{
  "encoder_arch": "conformer",
  "model": "audio captioner",
  "dataset": "synthesised sound scenes: up to three everyday sounds over a background",
  "train_examples": 26041,
  "gain_aug_db": 10,
  "noise_aug": 0.01,
  "n_mels": 40,
  "hop_length": 160,
  "input": "log_mel",
  "spec_augment": false,
  "win_length": 512,
  "tokenizer": "word",
  "vocab_size": 93,
  "encoder_norm": "layernorm",
  "encoder_activation": "relu",
  "encoder_mlp_ratio": 6,
  "encoder_head_dim": 16,
  "encoder_fused_qkv": false,
  "encoder_qk_norm": false,
  "encoder_inner_norm": false,
  "encoder_moe": "soft",
  "encoder_drop_path": 0.05,
  "encoder_num_experts": 8,
  "encoder_moe_every": 2,
  "encoder_expert_mlp_ratio": 1,
  "encoder_slots_per_expert": 1,
  "encoder_shared_expert": false,
  "encoder_subsampling": 4,
  "encoder_layers": 12,
  "encoder_width": 160,
  "encoder_positions": "conv",
  "encoder_kernel_size": 31,
  "fusion": "prefix",
  "label_smoothing": 0.1,
  "decoder_width": 128,
  "decoder_layers": 6,
  "decoder_norm": "layernorm",
  "decoder_norm_position": "pre",
  "decoder_activation": "silu",
  "decoder_mlp_ratio": 2,
  "decoder_head_dim": 48,
  "decoder_fused_qkv": false,
  "decoder_bias": "all",
  "decoder_qk_norm": true,
  "decoder_layer_scale_init": 0.1,
  "decoder_parallel_block": false,
  "decoder_inner_norm": false,
  "decoder_drop_path": 0.1,
  "decoder_positions": "learned",
  "decoder_prefix_bidirectional": true,
  "decoder_connector": "mlp",
  "decoder_tie_embeddings": false,
  "residual_init": "none",
  "optimizer": "normuon",
  "muon_scale": "match_rms_adamw",
  "lr": 0.0021,
  "momentum": 0.9,
  "nesterov": true,
  "orthogonalizer": "newton_schulz_5",
  "adamw_lr_other_params": 0.0012,
  "steps": 2800,
  "batch_size": 64,
  "epochs": 6.9,
  "lr_schedule": "wsd",
  "decay_fraction": 0.3,
  "final_lr_fraction": 0.05,
  "warmup_steps": 140,
  "weight_decay": 0.5,
  "adamw_weight_decay_other_params": 0
}
Rows from block 8 of the audio encoder of a small audio captioner, named by matrix and row number. Rows with one number belong to one neuron. Each number is 128 + 24 x the weight over its row's rms, rounded and kept within 0 to 255. All counts start at 0. Numbers have three digits each.
After each neuron's rows are labels from the 100 clips, of 14976, where the neuron reaches its highest value: "loudest band" is the band of the loudest frequency at the time of the peak. Only what is clearly more common there than usual is listed. The data: synthesised sound scenes: up to three everyday sounds over a background. In brackets: how many of the 100.
# fc1: second MLP up (encoder.blocks.8.mlp.fc1.weight, 960x160), inputs 80-159
# fc2: second MLP down (encoder.blocks.8.mlp.fc2.weight, 160x960, transposed), outputs 80-159

fc1.200:147120109106186124081103096088150101145138127095167145130104130135114126188154116106119146088121129137144135120137079151110111107102112144151114127087130109116132116141100111156106147097132113136105120182120096136153120129102126156159118144
fc2.200:140097155136100174118130129184111139097113087104119132128152143116182118124119100093145135150144153140122123081148123107132130108120116141137118098087186070110114168119141128151136191133163123142115111163072136120129104121166141137137102119
loudest band: 4000 to 8000 Hz (94)

fc1.32:072155163141111145100128125137140090101083162146121146122147095135114143126125110149120110170123104156115152147088120145117165084100131127180143105138087129135096095120147140124094094131147091106107131158120108144125103134112146142104177190
fc2.32:128160142094115119119156125150142142082151152120143113139132105109140148114156133144143106145087127149135116085171113069081157130188124120135094125128127137136145118127107107162152149118146154132135090146127102147153098141120136118128103124
loudest band: 1000 to 2000 Hz (66)

fc1.143:133091132130115087142113129102081080113115122079107165145123137088126094137102138112130088146118120140101098160112109145098141115120159145179089177145112152118146126123161113144152112113156136146135139098133106148117147147100087101142180132
fc2.143:126124179104145122140116172123120089086125115093152106098120129113120113158142109101163125131145122126107151089188133153112143124130186094171137144142164168104128163163109111142148109167127158129111090144156121123104172124125116134124131090
loudest band: 250 to 500 Hz (66)

fc1.737:182132155140141119127132104140104149084122150145138084086117141106134126114162139141164131110133131142158140110128129116156084162140164167110096148139127149131143136123132123090136139135119128166114132099140119088131102144108040127097110160
fc2.737:098078130107119113109124136143146122138154103097165088173108116151088162126092151100103136139135153099113119141126185137112158126169128104106138101140183162081110121159081124111127084089107135079098103146131130154172168123181156131110095149
loudest band: 500 to 1000 Hz (53)

fc1.350:152129141132119116129128116085134129116122107109100149140136115128154185124113143119106132151124148137118119139157097135096111122114138101147117145114172147108110125079129147132176124141094104145147146145126087171107096113141138111133151108
fc2.350:104101135149175118074091162175132131113145135067119160122098132131131099151166140124130134136121118128100146144132108130116146133175168156162123105135129147148081130145160087114135147123073112130136121130132106160100107094118143173117120099
loudest band: 250 to 500 Hz (81)

fc1.480:147093151136149094140134143120177107150118141160087086108141169140131149100133079097144148115158122111111116133105131138138155086136176115196143118108134128124134148141127138119060137123160074126134084121161135123129128157111092123122125114
fc2.480:129139097160116105078137148104119115117163088090132140162175150121170117156136091113128134101159136135148133151140158096113126146115118135111075131134099120179100153170146131110124133170119105116152153115161127178150152106120102177150152124
loudest band: 500 to 1000 Hz (60); 250 to 500 Hz (35)

fc1.11:158142117131128098163100154122136123160149132107134132127103189114128098163147117123155092167132148096109155141101172135151133138122105143150123124176117151109161094128084118123188114150104100126153143109114140130085141169100163113138106135
fc2.11:163153092131157111101158126090114127179115156144113168132101106096163145103101115110098109112119131142121127152131117187125128099092091115150168121113086085114140141105195165133148145103131111152126106152149106124136104099137103101075121142
loudest band: 2000 to 4000 Hz (55)

fc1.477:183119136133107134149134118117168186097151185122137145112144113098122111115122120119133118089115106133134120132124119150190132119162099146126130080123142113123128139110145172140157128126146168140147137119115091139129107169089146090149127127
fc2.477:112108118129117135142123110132126115132135062161118100164099126130125139142134120154109172125093088130156109124133098083085109123124122103111146150105117125150122076128076121128116132123092081148067084130141187124147137098169158141107128150
loudest band: 250 to 500 Hz (33)

fc1.52:142103151118154113146152196153146126125125134158131124147125147187131122120130118099114111113103099120172120141117141161181113178106114139172092132111140130141127117115144123087035117125159110136087138149149148097161172114120143138131110103
fc2.52:099165118138135112114091108106127159134123145167165119137127120121083100172119157129141088102165142122111127106149156080062094128196170101132128123142084111115091122179110135149126150137140100123141098127088143112159148132127127139119143119
loudest band: 1000 to 2000 Hz (51)

fc1.663:134133115110109140163124168098165095159140139135125134131143144132114106084121179132117131112121122158141096134110119132120098066121131115153156132152135125137116133121110100138055127117153103209122104110123111149136112166104122114150138130
fc2.663:130116136074124149119154141121142148124116119126130125145121122135132120150146088072148123148115120113151152125147135163130143151169127105112150109122163127073168108183130135094150124153117136119125082145105122112128134135166132149093134122
loudest band: 2000 to 4000 Hz (79)

fc1.271:092120149151135110119137125136156135082088123163148097150095114145143160119097145134112134156161143114063104163119149145126113105117179096117117155113143147161162117107150122134117105138088133120146123121134096171126152073112112083106156147
fc2.271:129177117151150124149121092156154137104146166113125097118186112129120122130147126081126102093110130141141136116090133170116162126081101148154130125106103123086116107160099156094128139129138112190145139130132108123162134156147144151116132100
loudest band: 1000 to 2000 Hz (49)

fc1.684:108109141128145138158101101127178135135134135109145117109113200102147118107096119095098152111117099148148107133079122154108115127150119136160086126145117130113112120095132123098180107122128135101098119094122169166139103115118162135117102168
fc2.684:141140134128126128163169138147117082139131113145149164128111107161110110152134094120134106173149136113131118137151179129150142112163152177111100159130120111091139136133120160077067145122125103146116108145123116100064107159127098101106138138
loudest band: 2000 to 4000 Hz (56)

fc1.766:143105109113163105107182147151132097127120134138093148119123146103086136112088078111183115141127126134169133113155128182136140120107135120101149123151152145093091133096125179129096160074106081113147141109091152134132102095097149148110084150
fc2.766:084134140131116145099096111116126147158157091154146111144121109109171132131166113154116119104148172123102076160138092086130102126134122148149154182132112146170122098128150150127099106138087140137169124153135130093102103077094120127141150118
loudest band: 500 to 1000 Hz (84)

fc1.167:106094148128098112110146143158158147136102101112147086163136147072159131117127094103132105153128140103115156150135166153109110132117086123173116075143140113130098135148122158094125112137093144123086141128161102107090099117109181157148112146
fc2.167:128126104127143131149136114129141097114150102123121120145148100106140133132143169147127100137162152167110122157120125132126131129147107083090121119160077137158168118126082154151163112120155127127155143171140116134121113139117101134146129132
loudest band: 2000 to 4000 Hz (53); 4000 to 8000 Hz (43)

fc1.508:147111096140088098112107124165197149146120132119180138184136163143104089132126153128136128139157112142108156142118163158091093130114110132152114128076154113146123136121141094121101133123151120079135096161151119135123103109121120152085128119
fc2.508:149178100159131135128131154152133123095123128153149139151117132133116130135128108139117123158114137100181109155124114091123061098162131132112088103095138152173117144127115138159165170150115135124139168094113164101145142149128145164133129142
loudest band: 2000 to 4000 Hz (57); 1000 to 2000 Hz (35)

fc1.545:107121134129151094158086150113161126109167111145157088149147136111129138068049144151128183096140172118141142078127121132140105126128120096124142102115141138148124130186150114126130123146163103131076143125122109126116126138100151131167157129
fc2.545:179143095132149102133153127108146157135120138099115110140115133091163091160203149139142112147160125187115109163116145096124136120129109101170118143092103135157113127128069107130146146092126129109153120129104129132122171120094131164148146131
loudest band: 4000 to 8000 Hz (26)

fc1.556:177118104105140104129104126145166107139117144112188141110141188122131120121157111123129152111119124141128121183089121116128110150108167139104116154114134106123126129103139151110173120108169123112131106126112137144093154183103144120134159152
fc2.556:086112111087146120141132088102109129124160146154155115142110119137134121105165128135127141113100118129127086136148128152144128130165096130105134145129152133147110125157132097121126126113152130129127136172130134123097081110146122174157142182
loudest band: 2000 to 4000 Hz (59)

fc1.95:118168179153153112141115132125145148106119117098141138092106173133186153147135104132117153141108124128117108148118103146113131107106130096108128114130121169123094118122144116144082149120107136110131153145127109114174127151087147101120147176
fc2.95:105144135114090085148130142124108120136127143138123146134145094147121168086132146161137109120136095156119141134144116128144086117122134148176105137183129111137164089146141117166186115093135108129125119087148168168125135111129124152138134096
loudest band: 1000 to 2000 Hz (53)

fc1.57:145127130129101151127095146104135095107093107100142109150131114133117122126117135110123153116128089112171073117133130120093137104140139093137158116139120123137116113116110147098159168138161150093177125144108106093137142119145126128099150116
fc2.57:097109117153127087088126092086096130101146106146164111150164130097162160113138152170131125150150113163127163111139131120135104147102102115165113133138114134110101144129078150143089104155136163115119149139131149135160144141096177142138101098
loudest band: 4000 to 8000 Hz (52)

fc1.685:105133153130155164137123114085149132154114140123158126155106118089102101118150117132160117087096160130108137141094085092112123127141147126157088160131147141130156171128128136135156171092155114074076130103133098151063125129169133142131123131
fc2.685:094138125121136105155111114118171126131159152111153175172164141101112101139106108114114111159105136142088162140129151142161100101126114154126112121139173133197161133109129106137112117151113138118163130095122084133131094163133134108100105147
loudest band: 2000 to 4000 Hz (47)

fc1.49:116136115120087143135105136105161119120108113108127127110121123112101104167104109154157089107137159142110123120124137142108142182205108157177128134157111116090137111119124168148116135094141134126090135107145138156145121126157111108104149134
fc2.49:160076158111110093111123150107117116177168098120179151146171150155111103094139166148143123091114158132126179118101133135140132127097114141109139119103135125170150116094097099154128126103106135136102132174110126140138094109120135109149108118
loudest band: 2000 to 4000 Hz (98)

fc1.687:071113094152120100132133143128149133151134098128135136178147147146126140124093156104154179101118168134141125125146103099150148114164128108165135129130178114151120139104123161134109137107102141118128109111107085125112137133147177132113151103
fc2.687:123130090149156127133131137128097149133124138121155123108110148165165107137101106127109117113142151134097159129132113110164096125074118133151103129158135131124126082111106160101143155134139151100116133129173195152096121135174102143116133111
loudest band: 250 to 500 Hz (71)

fc1.492:136114105153158115136179107118152171117123100136137123118124138126134135148154170099110139120097116153177109146134171147081128128112088172130163153128123119136113120094154132155114145138160145134139074154130157087122101134117131093136106126
fc2.492:116101153138120110113126156127171081140170134114110153141081119155140114160131192143094132137110159099112108109130123138139105142158121106080153096102115097106180113132123110108105106084085122121130122108118117153099130131145099161087118123
loudest band: 1000 to 2000 Hz (58)

fc1.208:142092115148119098159075151085171132129142123093151149083164102107145141093129109112130099118129165122153150106137125155143116166119128110140125185142122141113163133091137164140160118101117169103082135136132109111127115141134135143135146118
fc2.208:106104135165135141163145117117133158139131116139123131114136130115123140126116149129106154113140144116102165156108106123101130161080091154198136167099139087105178135127129135090109188141116151176120125161111135093113123122158129075131102139
loudest band: 1000 to 2000 Hz (60)

fc1.169:137122172091124118091117098082120145126134108117154121143107105135135128118139086120119121095109129139140123113136142091121119147104058076096123121117104112064138100115138113178138096162164155136132170141122129161088135096185157114093169131
fc2.169:150139123115114153123156135131158122135104103130128092118126190152168108143144141154131150147124159139162099160079083137095146107104120145145117122136123148126138150124069162116132142142076070109150103123127118133117179151124118126159114118
loudest band: 500 to 1000 Hz (46); 250 to 500 Hz (33)

fc1.683:178134138128124120114105153109162143142084112144108155114127141136167127120096107143097094111096170093140097142132158134133134148126139102151103093116143141139115144096117132143064175173145116115128159118137147151127135125122138111117125079
fc2.683:160133113123094123141156171143126135115134091141150124098144143137115111103127100162128088107173098123110167142120120120103115108166096107171158148145109140146152117105108157122152146188167121120157138131118155133150096131099163103105123090
loudest band: 2000 to 4000 Hz (74)

fc1.13:102138121130128148126153151090153106090118156146115110141160102107156140161142107139131113128133138135098144140145103109086122149122114170138166091100115156154159187068133180096111145140143121090085111121150100136151124084132152083116114095
fc2.13:096130113080144139132144092095106121113136145138129155172125157136121120136107123134141134084120133167110115131135096180132190131135130115169116116122140132146097133134145092141122143112134131121150096136104139139138136138142183162167143092
loudest band: 4000 to 8000 Hz (84)

fc1.546:129155113157093125119125141136152143127096113136097153123144122099129100125149075139134112106138080093109136157133125098127080160135093180166139104138168128144136162122141137153113117101175060111166142140145129087126160096094129126141128099
fc2.546:093089125110117113111144124156163111124124130149153104102123123145202154157109154127125110126138133140163142141134140108169127149117168111115112122127112100119136110133109135123099118109107181148149126129100147155148116131098087158177113133
loudest band: 500 to 1000 Hz (69)

fc1.263:137155097118123131179108113101146111121136094142179146116134166167132107125109130154156098130173143116118154105153171149114129164102155143171140111109107107142131128098113137151087117120134092105135179171159118147162140129070127118129138130
fc2.263:156097144138109156078105109153161168143109167146126155156136114151128134146153126103137150105147111153148105130107112138121128147113150129114125160111122174102080140102111144148144141113136112128118083090080145108135160118135083105130112144
loudest band: 4000 to 8000 Hz (59); 2000 to 4000 Hz (33)

fc1.543:107140129140164151113140155097159167086129113112172057122152132144145116084073128113099131137159146128152119083093141136154143147107141107184101178125152127120175149103122089143139119140146119143138150117125150137136149127130128111124146129
fc2.543:143107189133078130139122105168149121140125151109132184098088091144102129114128156134126099120140128121133182169130128142129143143132192120130108129112147084136119107183152134131127112109104083104121111095070151150173104146152119133126159077
loudest band: 4000 to 8000 Hz (28)

fc1.499:089124145123148109138121140149120141121146195141129106150148154132136116128098121136127103159112129126132138143126126108166113132099163107102131130082175161125133101124118111149116077125102148121118149121125117133159094185129130086111126104
fc2.499:106152113135084139140118099101127096154114130118118166118107120117151143151074076113088120084165139086148128158113161157129097142130168138170119099157139120116148156119185160148130111118154081142138144169134096141135162092144129171152106119
loudest band: 1000 to 2000 Hz (58)

fc1.26:137123149096121157101118093129146144147113087134176126123153131081146113149145096133127113143136128153124117132127133120131129089114073108116119117142128145080193144145140120125148119114172129135177139148160110153104123175098128111149143099
fc2.26:113105136115168139122139105130092150131154114165126115142131139128125100102129123117159127113131143101155155167108142152131153128093125144137135083120156156124095148126099162125160124151067097108107119105139154096134144117161138152109119165
loudest band: 500 to 1000 Hz (61); 250 to 500 Hz (35)

fc1.459:143129110166127102167119149096125113113101140079145104101104131160139115128126065119092152167164165087170079111121133118137158080100141115134171101090074086167133152160165101101128118112121110115075125119143122139127102167132135096099105130
fc2.459:137137149119105137113130108110178144143141125134140119162172117077089161120123124097146123139089109162144158145129130137099100126151141174152095147159127132107102145101131080086160174108097193128103112108105141114138142124168113146145142105
loudest band: 1000 to 2000 Hz (54)

fc1.573:119106137103120150074141145132179150114111120127167119110130151137167115100082121149104137111143094137078123125183097096111134156150118159122120089139132132128187141095116170140093145141118151145142167134172160146116143088165109111163126145
fc2.573:098154118106107136153136141156119115112138133174121092138158117153127128137139152143152107138110141094158174116114134107172154114099137110168101131122136126083110134138105157151168100151096071126136099147151164135055147146131119124095149146
loudest band: 250 to 500 Hz (65)

fc1.40:117105076093123125143106091102157122125105093096113137111057165162152124148146146099161124119117174119151076114126111132105127141134123094145127096111126147138151109136138148136135136104150115107085118136142163146107115165152116086105110097
fc2.40:155162126122067109132184152141147109129127099133132103123150107054093132068121094166153134143127127140102131159133159150093135116129089159161164172099088119106148152135158133111138125130155113120134133151121138123120117116154148123067134149
loudest band: 2000 to 4000 Hz (48); 4000 to 8000 Hz (47)

fc1.693:125107165143127146143142119146188129150141166133130145080143118096106147105125081105124111114132142134176158113120124141141123101124144175152112142129130144111131143145103160180115109102110115139118148098151131156155067118113124112128140135
fc2.693:081129130152109129125124119146175129130076107138128141103168165100148102185108127106101165144132092144111141148104129093151097108117120140166137144118118157136145118111171104070117128122109148150106125185106157123123147132163129164177116109
loudest band: 500 to 1000 Hz (57)

fc1.730:143134104145084135088141099126116111116110152113129094145165094107147170095136137088115111122135174134139121118109129186082088094175084136165140090126113113140145120127121166112138115125117149139169118125127101109159092142139126167145117109
fc2.730:128103138134122150148105137134112111129131109131112143191131108133122169076143134127159138126135158124128191150092140140122082101123117075103107113118124154155177168145112168145089131146084173129134151159108100102114141144107115136144101099
loudest band: 4000 to 8000 Hz (58); 2000 to 4000 Hz (38)

fc1.598:156100149088141116118110114111151124110146111143126134150123122106148169105112122108127144089145119180139099077142175134133128106126162133171150075131177155105097114104123101109119176139141121116139172120122097139138129094157157134136156120
fc2.598:129134103129142140124175124114097149160116122118106116129143135155095149170121109156156126155141143089135156149142129150119144151118122124095116149122132104137136129138094153108114065138139122144104110126092096176122140137075091139133105106
loudest band: 500 to 1000 Hz (78)

fc1.530:131142115164121100106147136118134099137127123174143158140104148109129113143111104100117108088118129074112155189107135120131120126121121122170139100188111151143141093147114097123136148146137086131137145116154166092066127133097159086124091105
fc2.530:120145105167085130173148133119103100150141142158119099147134140102136136143118102144159091126122113137131145129148130105107100092143112153102139170107111132090185134107161106140164145116113156103138117172120136125107121132140136161107090131
loudest band: 2000 to 4000 Hz (81)

fc1.472:135125167148118141164100156127143122119100129168129161172102144111096103132118138085126116160164125096147111127183126116093083114138127127112137124103183116155175132099114147155102149141093098064128139147135110126099146137165082115117159174
fc2.472:135159101096132118120124119151123181123125141128116144144110134129157146161107128114128160184087134112168120138073113108111134139098120134172141121115123115139095117113111122117171084142142172107114148121142129110172144167131103138136177128
loudest band: 2000 to 4000 Hz (46); 1000 to 2000 Hz (40)

fc1.716:110146107136121155113139152074126132167089152133136131113127135159139108139112118131129117151113110096068126110144137121138130131155121160122103122156108136123136142088078148078145103109099134099155091155170109105119115147135122137125148099
fc2.716:142140155110192126161152148116102131136151128125139137120134081133182125102126127166120111116114133155107137079135138150107124147123107101092166135134125150123144153157103091167116149099130134106148124134125158116136100137172114144094068133
loudest band: 250 to 500 Hz (92)

fc1.589:149095121154135093081137146147150166094113141103107123118132112161114103158137092154134125124108146145116107131123151123155160126103108125090149125129128082153128113166142144135157144141151147126103156159070083140127086133165157099131102107
fc2.589:155112143123105112131119120156116105095167148128172143113132158177126134155158104097101166157151127135204173112097150099156110147085136135121134134156094126134111107089147133109132134158121140138142082083122120118089164102110164116124116125
loudest band: 500 to 1000 Hz (49); 1000 to 2000 Hz (47)

fc1.23:172081135086118102144134185109125129133109153085115122116135136128117061136120118159165142108127122106109115151150131108100114135140115108154118182145149106123135149089134148159111136131139149115160186114129154116129129158118126125160106077
fc2.23:129097104141085124100136113139166101160151147150103152142150146170112136160133114129166143106085163086140137154092122134105131177134133122144123128118092109100144121120134109157122122108120094150151116176110150115113160128116163087138106190
loudest band: 2000 to 4000 Hz (99)

fc1.746:090116133119121097117137111144134151106119122157131118106169114109154110140163108143127128142100120150123135130188096165137121088137152149175089131174122140135103067105063126109153095168127128116134175120139152109122110133107122109108148158
fc2.746:128117128141152139184068118127109105129132106102124147123090137128102136145152130150119129124139135107064145127131130116116140172131142109128134110124126112135097145163133104132100134127094139108117080176159120129087169119155124131129144114
loudest band: 250 to 500 Hz (39)

fc1.60:084139098158167133101156133124143095129122145112135142100115107118158107093075146136147148186161147116133108134128146110101149132163117141144147171119169144148149115143135133125130107113124130134141115107131097133090125106150071129136128146
fc2.60:110157123122059105085163137146102140101125143120138120121102072138154155124122120182117147155102125134152102101106171125119150105145151141152124105117143137100125151083072083092110103110102118131097142130137131129123127133140121181169108134
loudest band: 1000 to 2000 Hz (63)

fc1.507:112097135131099103150110133151158137095130121120100122145110138142129117096140101157118143107118132160167135095131123134113119159158093129088118119160155131131094041130113131119109116145178125079101135154140110134095114142062111129169170125
fc2.507:090124156087120124144108121090137164143113090148123168118089142143144121148129134191134125173132162138157110131130115155147114140139149103070132135144157118134082064153115142139123121130180107100141142124109095144085087139120113090158139109
loudest band: 2000 to 4000 Hz (38); 1000 to 2000 Hz (35)

fc1.282:150132098144140148094127121137138106150138147150128063133085133104141127121133111144144104106122139143139126115132125138133155105127129146158105136112185113146118125102131138104124124162139080120118107132136150138170132126159106116147124106
fc2.282:092108128136150105113154155131160165099168136094119140157143148192093106147088159116112151110121138126168157155131117147097109085138100122102122124147081160101120164126109102092131102142137148112108156102142148106107118101101096144079137144
loudest band: 2000 to 4000 Hz (37)

fc1.558:144121110104122104120088131124165104108092115110151143127138169154102133122135095112158146085112184140164121126100117130111079157118153135126123170121088138089141147103126174125175093101148154150093152137151144114142150155100134108106174078
fc2.558:115108122126121113130130144136154079120141110112155178127094116114157113116129155173092110107101148154122140178149168147131127147132096140105059165115127139096153109117127157093099136120179111155110134144103138115104126151126131122061086108
loudest band: 2000 to 4000 Hz (63)

fc1.108:148148161152145112112112162161163072134125161090108101103174134101121147143125091082135043150127142108169132146148115153122124147160120077164100140138143135141109099128134110103173091151119128121171136115100122135150153120131149138118118130
fc2.108:105145140101125133150128130077134176109114109152142101159130141140127133129154134149110139116125121129120086104111142096143116107112176132143171148144084152153128162158136144112114094155118120142115101164130159134120083129165122117146154103
loudest band: 500 to 1000 Hz (52)

fc1.246:149131171096137153130104096143139129128133149063127110129122138102132138145122137109118116134117103117095081150179152121103140093118133116126132134131165130170121140136119150166107123145123120117125148088143155140129115121175139124130151107
fc2.246:131119125119149147096107124127199121155102136098138136137159138130136102163125155141136173143135103097120100139169140119119111106143124145139149132138133140148105138092127117124197108131110167115163093168106161133146140074152142138094142105
loudest band: 500 to 1000 Hz (81)

fc1.672:092090172129152158090118133139148107085172103132134158134107131141073169138137122153071130129163085145137116146114141132142109117164172098134117134144121090106104119142090114135146121161128114076157153155125094138105122142095113122101094091
fc2.672:213097187122129142150136146138129104160087132145131114150148117105145159130114127122128121139115125137156177109106082109082107112104115141127158128119078145106143152166126126149118123160104132095113099148157138115116131129129197112150145093
loudest band: 500 to 1000 Hz (72)

fc1.342:160114098133133156147132153077144116140138100102137137098128153157116107135117121158144117120150121124151142117149146157120170079141175126153149141154184146108122140144146127117112125119133128131158131138119114109177119085103147091112129152
fc2.342:085093102108117126099104165146122173141108123128097149140089099156110085121122141127157125130104172174143091145115142146129100127168070122098103128107076128102157153156173115136121135124138152121093140111152147124123171137109140109139159103
loudest band: 2000 to 4000 Hz (74)

fc1.296:129118103128117154109121159120133129086125096134085149119089083150082089140090106121127100120103135095139127155147135100114150127145137107151161092108134109131123109085149164154078094150164129155133159107096138141114133138137104115145179097
fc2.296:159154153070092094141126118105135111151140127086130168152140132146136106122123134142154135082141158118153127119086158153112149141119101160131124139150139141146125134127105093129134175093084161155117147118138147096200104108146126111114100142
loudest band: 2000 to 4000 Hz (98)

fc1.39:105155126146127141111084137132134144131131120130176140149126136103136124140122170150166162156159107127143171163147108090092124122077176132107131099110139115144159126065070121127141119140106144154135111137131137129121094123126094116112138164
fc2.39:139147126131104122160118109148121092137094173160110129124108149169104127130114122152117126089099104124131157087121171133142145130138109111118159129141134102139111083116104137113116167131162128114107170147086158102159151120138152131121124071
loudest band: 1000 to 2000 Hz (36); 2000 to 4000 Hz (32)

fc1.738:107125095159107150146154139117133106118114138101125107180156107105137166115138098094141123134156142118152165156110090125112109088158128121162112101116102142122132143157135131126122113114107156101195147152147101102113138154109151167158123147
fc2.738:110074126128101144109126113169106143102107101130125125177138113129166150084114192134148155125180159143135158161130116165126087133162109134086099133140121154142113122137089177128120128131134142099150133147131106145135131162102134121123111124
loudest band: 4000 to 8000 Hz (53); 2000 to 4000 Hz (40)

fc1.639:123081100125184116120138138093121115110091152100137146132102146128149134170100123133136103118167110131098120132164100117140121105161150106164151143142106146139109089127153128122122103171139144128159155116113146124139122152117125126161084117
fc2.639:124115163137072109154136099110129099158118125099106114149114123118098100151144089081123156123116125123119114084087162146146126201152114126143155131174162116108105142117091121105132129148153111127101142131101148128088154110157121137145148139
loudest band: 250 to 500 Hz (38)

fc1.648:120133140133127132143119076120148126147137113141114149123131144123122106140113102100093128067107097119112151170131127125145108092157159170133128152135158104141132106153146162144170115122122110108137123105102126125133117169167132189141164151
fc2.648:124151141115143090090116139123129173131197184109157180140116155105139154140146163126087151145112142109103147105091074143136163129139113137097147149151120074086133146170122111111127103165133131114122123143137125151120120126067109097109102105
loudest band: 500 to 1000 Hz (85)

fc1.567:125126084105161129104117076129124166136170160117135111167076126113127106134130128111128151113128144134148149151112136114119112135131138175131126073108135123181111125135128150157132123119113122113110114111096102131137126114077084161138166155
fc2.567:148111106104123092141126120128125140134116101089091114158175140117129086134185115142191180099104132122152187107169094140109111150107123161110114073176139112115119127145129115138154136171119160148100131122144136110116157089122123118160129112
loudest band: 1000 to 2000 Hz (66)

fc1.343:072138126117118091104101083120158143093105146144152118110124131134141112119093164105138115082125129118109148084093137173118127153152180151126110165102120152140130152100144095147149145113122134149157146110138123098086164123127146119144114152
fc2.343:112139130123096151118110131104107146096111101129135115133152095174104144106173137105121131187134139131114102117119112175096138099102120145127105144173144114163144134112111107098119137102148117199118157119138119169131115149149118131132125110
loudest band: 250 to 500 Hz (71)

fc1.280:123130107134108109111109097153157189158122080098113095133124154125155176127104124124116117142130124088129144176113136182092133102143079105143140084138089158141133126135123152073092127175155120147133135124151126118125095126102116062090118139
fc2.280:147154104112110101141130156136089112092115099147127098165124150108114122127132124121145095163139154149127125169167157173080122080101113102107119151100147134134146156160175107138130131130149092129179176118136092124124076129131113149129107116
loudest band: 2000 to 4000 Hz (57); 4000 to 8000 Hz (41)

fc1.754:139104099165119176097114165125126130148129098160109184153141115156126107152083105154142126104133120134156117137130157092109145155129096154120149101095171122135111138111139115124127158151136142101186129089132122120156130136174084096142136113
fc2.754:149089117117102147119158142159175104131151146140155117150122130128161156125122110173131145158082145106133137124141139140091153099171145111158110145118141134071135153148144117115124129147128109120112144119153142138113102149160132133094092081
loudest band: 1000 to 2000 Hz (76)

fc1.517:117100113131130141090146133175142101112126142181130128141109124153136085107116106158158173156153140095106101118133154088074168143128132117140110117145175141140184124133099136127085134094108127131152128130131148113114171115121079123152116134
fc2.517:141162148064117104125115135120148114140138110093160147146159098125166134162149121152120111124121130157141120130097161087192151111129148136151172137102149118063125138092123123129153100170095148087077138129142136167125143161124119163082147147
loudest band: 500 to 1000 Hz (45); 1000 to 2000 Hz (40)